A small contrastive image-text model, trained from scratch.
Model: 5.78M parameters, 32-pixel images, encoder arch mlp_mixer, encoder norm rmsnorm, encoder activation relu, encoder moe top_k, encoder num experts 4, encoder patch size [4, 4], encoder layers 8, encoder width 256, text encoder width 128, text encoder norm rmsnorm, text encoder activation geglu.
Training: muon at rate 0.021, 7900 steps.
Data: trained on seven-segment displays showing three digits, 97500 training examples.
Rows from block 5 of the image encoder of a small contrastive image-text model, named by matrix and row number. Rows with one number within an expert belong to one neuron, the router's apart. Each number is 128 + 32 x the weight over its row's rms, rounded and kept within 0 to 255. All counts start at 0. After the name is the row's rms in percent of the matrix's.
Before each expert's rows are labels from the 100 images, of 14848, where the router gives the expert most weight on average: "top examples" is what is common among them; "lies over" is the class under the peak. Only what is clearly more common there than usual is listed. The data: seven-segment displays showing three digits. In brackets: how many of the 100.
# router: router (encoder.blocks.5.mlp.router.weight, 4x256, trained with AdamW), inputs 156-207
# up: expert up (encoder.blocks.5.mlp.up, 4x256x256), inputs 156-207
# down: expert down (encoder.blocks.5.mlp.down, 4x256x256, transposed), outputs 156-207

# expert 0
top examples: the digit 1 (78); first digit: 1 (53); third digit: 1 (32); second digit: 1 (26)
lies over: screen (78)
router.0 085 [156 129  84  92  96 119 107 140 201 109  87 155  91 249  72 166 130  83 136 163  83 185 139  94 154 161 157 219 155 126  73  98  91 131 122 128 103 149 153 131 144 177  75 101  77  84  96 126 111 168 101  95]
up.28 103 [114 126 143 143 100 141 124 136 143 126 134 134 164  32 101 168 155 150  45 149  70 103 128 125 111 143 114 123 105 131 153 180  67 143 113 106 121 125 162  97  98  84  71 150 118 161 177 147 110  70 149  88]
down.28 102 [162 144  89  89 130  94 152  85 108 154  93 104 182 178 161 100 157 112 189 112 103 118  92  73  93  91  89  85 138 101 129  99 139 206 125  56 134 172  95 129 144 139  93 131 126 128 138 127 143 151 124 114]
up.29 105 [133 153 159 197 179 121 101 123  88 169 115  81 167  96 117 121 155 145 138  81 171 115  83 119  72 136  88 167 127 152 134 154  98  71 124 150 158 118 158 116 206 157 144 150 151 111 116 176  93  98 116 110]
down.29 100 [136 127 155 122 156 136 135 179 167 139 146 178 130  65 145 171 126 142  78 149 138 119 207 170 129 113  96 135 140  90 166 145 151 120  98 108 123 149 118 183 126 164 104 171 113 106 112 112 175 162 100 173]
up.30 100 [211 125  93 196 142  88 120 166  75 151 122 160 155 126 153 184 115 112 166 142 180 117  75 183  88  92 144 165 144 167 100 108 120 124 156 132 160 162 141 115 113  97  61 109 142 112 169 139 101 114 103 112]
down.30 104 [145 116  75 112 139 126 160 164  94  69 140 102 128  95 151 133 160  60  80 110 146 111 183  90 152 140 126 114 116  49 101 105 132 139 181 157 125 161  96 127 153 138 157 125 107  86  96 146 126  96 133 104]
up.31 110 [146 117 156  67 135 138 157 159 215  96 182  77  52 145 128 160 139  91 130 120 141 152 126 187 164 102 142 132 101 131  80  92  80 104 113 114 125 155 159 108  53  82  93 116  68 160 114 136 183  69  97  54]
down.31 100 [115 108 126 129 157 154 153 166 132 153 133 140 168 123 102 146 145 151 129 135 165 149  90 130 114 125 130  93 147 209 122 152 148 152 132 148 101 148 152 146 149 193 141 129 112 110  99 175  84 143 117 118]
up.32 095 [124 152 180  90 151 139 170  80 151 100 162 141 150  88 113 147  87 121 151 135 101  82 103 229 110 122 179 151 149 151 151 138 123 102 120 142 142 101  79 150  87 144 103 146 110  39 147 153 174 132  71 130]
down.32 102 [168 118  80 156 146 152 109 126  37 181 200 123 134 132  98  94 108 134 114 132  88 137 114 110 123 128 100 144 144 168 131 149 134 142 118 144 172 162 144 131 178 159 152  79 108 120  95 123 138 115 172 136]
up.33 099 [ 71 138 110 140 110 165 143 216 127 165 190 129 119  92 159 107  91  71 107 147 110 148 102 128 157 154 204 139 126  90 127 127 165 182 105 139 159 143 134 131 129 125 200 100  64 179 189  75 121 137 151 123]
down.33 098 [107 122 124 111 121 142 128  50 129  37 110 122 120 131 153 137 132  97 159 134 149 116 149 128 134 111 146  89 135  87 137  96 110 149 143  96  86 138  97 171 126  97 105  85 106 176 122 116  81 103 171 105]
up.34 089 [143 182  97 139 118 123 154 125  77 154 109 113 120  86 140 120 158 120 154  83 146 122  69  46 134 160 148 125 124 111 118 136  82 103 122 100 121 137 156 178  75 127 108 136 123 109 158  71  72 171 142 138]
down.34 091 [108 135 144 119  56 127  98  82 169 161 122 151 114 132 150 164 124 154 154 115 136 112  90 153 154 170 137 116 106 104 142 155 167  89 117 130 119 120 143 186 104 132 154 140  58 112 120 146 150 176 122 127]
up.35 071 [106 105  90  96 118 147 187 128 126 157 111 129 176  76  95 181 185 151 122  88 143 112 115 155 164 117 133 103 102 130 162 128 144 143  77 160 111 145 145 149 114 144 107 133 174 139 153 103  99  80 173 129]
down.35 077 [108 116 133 157 151 134 157 157  79 136 208 107 172 131 117 111 153 131  62 146 117 154  67 141 117 183 103 185 112 117 149 151 164 148  92 122 104 152 132 134 151 137 133  79 140 107 115  43 136 164 152 103]
up.36 096 [122 156 158 144 128 111  73 136 188 146 126  77 148 166 102 109  64 139 191 124 115 112 108 121 119 105 112 122  97 146 149  62 151 117 102 150 143 129 108 134  86 165  53 131 159 116 154 139  87 131  64 118]
down.36 094 [188 128 215  86 138  95 150 151 143 100 161 160 147 157 138 157 119 158 126 104 146 111 102  54 155  68  94 148 167 104 155 160 102 137 225 161 106 125 126 118 138 104 107 132 123 138 142 124 129  92 189 140]

# expert 3
top examples: dark on pale (51); third digit: 5 (25)
lies over: screen (70)
router.3 096 [117 139 169 114 111  98  91 122 153 127 147  66 120 123 157 108 142  97  85 115 110  84  44  94 107  61 100  83  98  48 126  88 124  85 146  84 106  91  62 116 114 107 113 141 111 135 131 142 127  79  90  86]
up.28 093 [145 133 106  86 113 154 111 138 128 155 164 105 151 125 121 168 174 135 135  84 158 128 130 103 108 137 153 132 121 127 196 115  85 123  83 126 142  45 132 159 120 160 129 145 155  82 107 110 180 196 159 138]
down.28 096 [ 90 147 155 146 158 141 142 148 112 100 106 208 121 130  97  83  98  86  81 161 112 133  88 184 132 133  23  89 109 126 126 107 157 122 163  73 179 199 131 129 144 125 145 117 143 191  90 114 154 154 109 108]
up.29 104 [106 118 103  68 119 157 141 172 108 159 135 143 159 156 124 150  93 101 124 139  79 103 133 138 111 134 180 154 146 171 134 114 124  89 136 118  44 161 158 123  78  85 115 133  85 158 131 118 121  79  57 102]
down.29 097 [139 118 132 112  70 158 136 136 130 121  94 104 138 103 173  85 154 167 136  82 107  85 166  65 131  98 157 104  84 140  99 117 107 144 117  96 149 159 113 160 200 131 130  93 147 123 150 110 170 116 119 164]
up.30 106 [152  84 127 156 164 130 119  83  95 131 151 152 114 127 124 118 131 153 176 138 113 161  96 134 102 170 172 102 100  77  71  96 157 146 125 144  72 166 193 163 101 162 145 198 142 199 133 163 150 118  90 105]
down.30 105 [169 138 123 147 157 104 201 151 122 118 147 134  79 157  87 181 160 116  97 167  89 111 126 146 133 169 150 151 126 167 161  74 108 132 121  75 105 132 157  71 127 156 114 148 110  98 178  55 105 134 113 150]
up.31 098 [127  50 129 134 136 204 178 164 108 139  64 161  97 136  69 154 164 156 113 183  89 164 154  90 120 148 145 114  86 113 137 100 162 157 118 101 136  71  93 192 100 118 162 149 108 116 145 140 111 159 158 147]
down.31 104 [123  90 144 127  69  92 168  96 116 152 174 131 149 126 125  88 154  81 142 111 155 123 137 126  92 183  85  97 109 116 101  90  76  82 179  79 135 129 201 149 119 177 137 151 111 121 129 127 108  97  84  41]
up.32 106 [124 107 123 139 160 125  96  90 185 143 138 103  93 168 107  81 108 138 138 125 111  94 123 149  88  83 135 135 159 163 110 168 122 124 170 151 112 120 158 191 125 118  92 112 142  91 156 128 111 119 172  77]
down.32 111 [165 172  90 104 184 123 142 105 108 153 103 145 100 133 122 131 127 150 104 113 125 131 117 136  88 114 159 127 132 161  86 131 111 185 105 125 117 125  68 188 158 116 144 135 108 130  85 140 172 156 171 118]
up.33 095 [127 128 156 131 142 110 124  81 117 131 139  86 200 109  92 165  82  51 122 200  67 174 188 156 209  51 127 143 113 123 129  81  70 117 119 110 154 108 125 171 143 107 103 124 142  93 108 130 128 134  68 140]
down.33 094 [139 108 125 140 168 154 170 164 100 102  71 119 159 124 121 137 158 177 111 106 168 124 163 146 123 124 120 107 158 114  97 135 183 123 145 159 155 165 136 130 117 125 211  99 118  86 155 127 150  92 173 118]
up.34 091 [129 163 164 104 186 139 152 116 133 116 133 113  63 105 107 168 146 154 192  83 120 142 140 197 154 122  90 145 117  98  98 107 154 123 140 126 103 122 137  92 107  93 125 136 182 113 122 143 179  73 176 108]
down.34 094 [128  91 153 132  96 166 126  97 177 165 143 138 103  89 112  90 131  97  66 209 174  70 102 127 155  85 119  99 135 129 121 135 116 136 144 122 144 107 107 116 159 100 145  83  70 116 157 110 122 196 155  91]
up.35 096 [ 52 127 108 131 108 119 167 110 182 137 121 116 145 150 165 124 128 161  95 105 189  72 112 168 145 125 146 152 116 160 117 129 132 127 127 126 129 119 167 111 162 127 147 140 158 128 128 137 156 133 180 139]
down.35 102 [151  81  33 134 107  94 128  86 137 159 151  82 102 157 136 119 141 106 182 136  70 118 170 127 146 120  61 135 145 175 156 161  98 106 161 154 192 168 108 143 136 111 153 138 149 113 158 138 100  67 100 113]
up.36 111 [ 79 163 156 133  80 156 141 101 141  77 177 161 138 122 165 134 106  67  70 178 187  73 130 144 136 150 111 157  96  58 134 126  99 168 118 166 156 113 148 108 143 114 119 137 140 105 118 141 114  97  93 163]
down.36 117 [117 151 125 166 165  77  84 227 146 203  80 159 101 152 174 124 157 143 169 155 116 159 131  99 102 172  97 110 120 120 140 182 122 106 124 166 120 101 118 119 123  74 117 159 115 143  97 114 105 153 128 134]

# expert 1
top examples: dark on pale (44)
lies over: screen (68)
router.1 102 [159 176  62 160 156 145 152 119  42 112 127 175 120 104 118  88 107 129 117 144 151 122 170 116 111 192 111 104 117 238  79 132 130 110 162 121 145 100 143 175 100 116 142 124 154 150 111 107 111 148 153 186]
up.28 092 [143 130  96 105 141 117 147  95 129  87 155  98 126 142 143 127  67 116  83  61 115 119 135 105 120 119 122 113 132 134 151 168  64 136  85  68 222 137 147  98 151  64 148 105  87 143 142  85 130 131  71 122]
down.28 096 [107 126  87 132  79 115 126 122  81  57 163  92 107  92 173  68 150 142  53 118 133 126 136 111 161 107 160 155 144  57 136 132 115  99 170 147  79 129 135 123 132 119 115  92 130 118  50 169 143 115 135 161]
up.29 103 [ 84  85 141 159 109 109 146 129  81 166 175 131  85 134 104 146 107 149 124 156  97 148 145 137 114 123  71  99 146 143 108  94  75 148 175 153  54 138 124 128 101 192 126 128 138 133 156 157 146 139 124 105]
down.29 099 [144 139 149 156 150 153 144  98  46 145 129  46 217  90 162 133 163 136 130 157 159 114 145 130  92 111 163 168 128 128 129 149 181 136 114 148 170 125 108 100 143 158  99 192 143 113 190  92 132 120 164 113]
up.30 093 [145 143  93 149 153 142 145  59 113 135 167 105 124  90 169 189 134  95 157 107  80 149 153 150  46 117 131 122 147 125 129 129 119 148 108 130 150 116 100 143 155 113  51 169 100 155 191 110  89 169 136 143]
down.30 092 [ 97 129 110  96 105 140 140 178 109 141 120 111  71 140 136  97 141 127  76 144 118  94 125 106 153 160 113 152  81 147 117 151 161 105 125 153  95 131 160 136  94 117 123 108 186 141 127  85 122 134 153 106]
up.31 098 [140 150 127 212 129 150  76 123 111 112 148 118  91 160  91 108 129  69 159 172 105  98 108 101 109 123 141 121  67  85 103 145  61 119 124  92  96 143 130 166 140 140 183 192 126 153 122 165 182 149 194 119]
down.31 106 [ 95 143 166 100 196 147 145 153 138 141 143  82  92 146 141 167 176 180 126  99 116 180 202 123  81 109  97 182 153 188 159 143 146 108 124 151 162 149  79 131 137 133 127 120 132 165 177 132 111 118  96 185]
up.32 101 [113  99 101  82  60 149 190 156 206 108 131 120 126 173 119  89 149 150  69  85 170 128 143 146 135 165 121  87 140 169  79 177 142 133  88 134 144 133 123 148 153 166 124 147  99 122  90 116 129 145 129 144]
down.32 101 [ 81 200 186 176 170 138 104  92  62 114  40  96 144 119 159 158  88  65 162 158 113 116  80 141 179 107  94  84 164  82 162 160 121 139 131 161  85 136 154 103 126 109 113  82 131  95 192 111 165  88 172 135]
up.33 134 [140 114 127 134 123 161 178 135 108  93 137 186 169 113  96 151 179  76 121 131 116 180 101 123 164  70  94 127 190 121 115 116 152 148 101 139 131  99 118 171 106 175 151 129 131 138 116 137 195 170 160  74]
down.33 107 [188 120  79 132 107 121 148 135 205 142 115 133 133 106 138 137  64  96 141  98 145 198 165 114 127 169 182 118 152 152  95 154 104 113 112 132 115 104 127 130  80 138 179 125 159 117 106 100 113  91 133 122]
up.34 110 [116 168 204 105 124 109 133 107 119 121 182 166 157 111 162 127  65  65 166 130 112 135 163 118 168 125  91 190  83 177  89 147 119 204 162 154 137  66 117 177 100 126 146 113 168 121 162 160  97  96  83 116]
down.34 099 [121 149 100 103 144  96 150 144 136 135 118 134  68 148  79 164 145 187 145 129 111 138 117 142  96 174 159 107 190 149 112 130 122 112  99 162  96  88 157  83 113 170 112 145 121  82 116 125 177 100 175 163]
up.35 087 [154 127 172 107 135 106  95 114 152 187 127 119 128 122 154  98 148 121 139 161 199 157 138  80  68 120 149 140 124 144 118 134 114 201 160 141 141 214 124 116 139 123 112 138 200 142 143  88 122 177 139 149]
down.35 088 [218 169  90 139 132 105 156 139 121  96 142 129 171 130  91 105 155 130 174  99  94 143 179 153 119 148 188 125 163 122 123 153 143 158 135 151 116 109 191 198 110 112 154 202 131 122 178 190 111  87  90 141]
up.36 107 [155 187 116 123 141  86 157 104 127 127 181 174  97  91  94 182 146 157 170 136 187 101 106 111  84 127 121 107  91 144 192  99 109 157 127  32 107  91 132 107 133 157  99 118 128 197 135 132  86 106  98  44]
down.36 100 [103 120 132 100 136 201  50 104  70 144 134 105 121 161 138 102 155 150  92 167 105 196  70 178 149 143  91  85 152 196 126 113 153  91 124 188 161 116 141 157 139 142  81 110 122 144 122 122 101 168 147 175]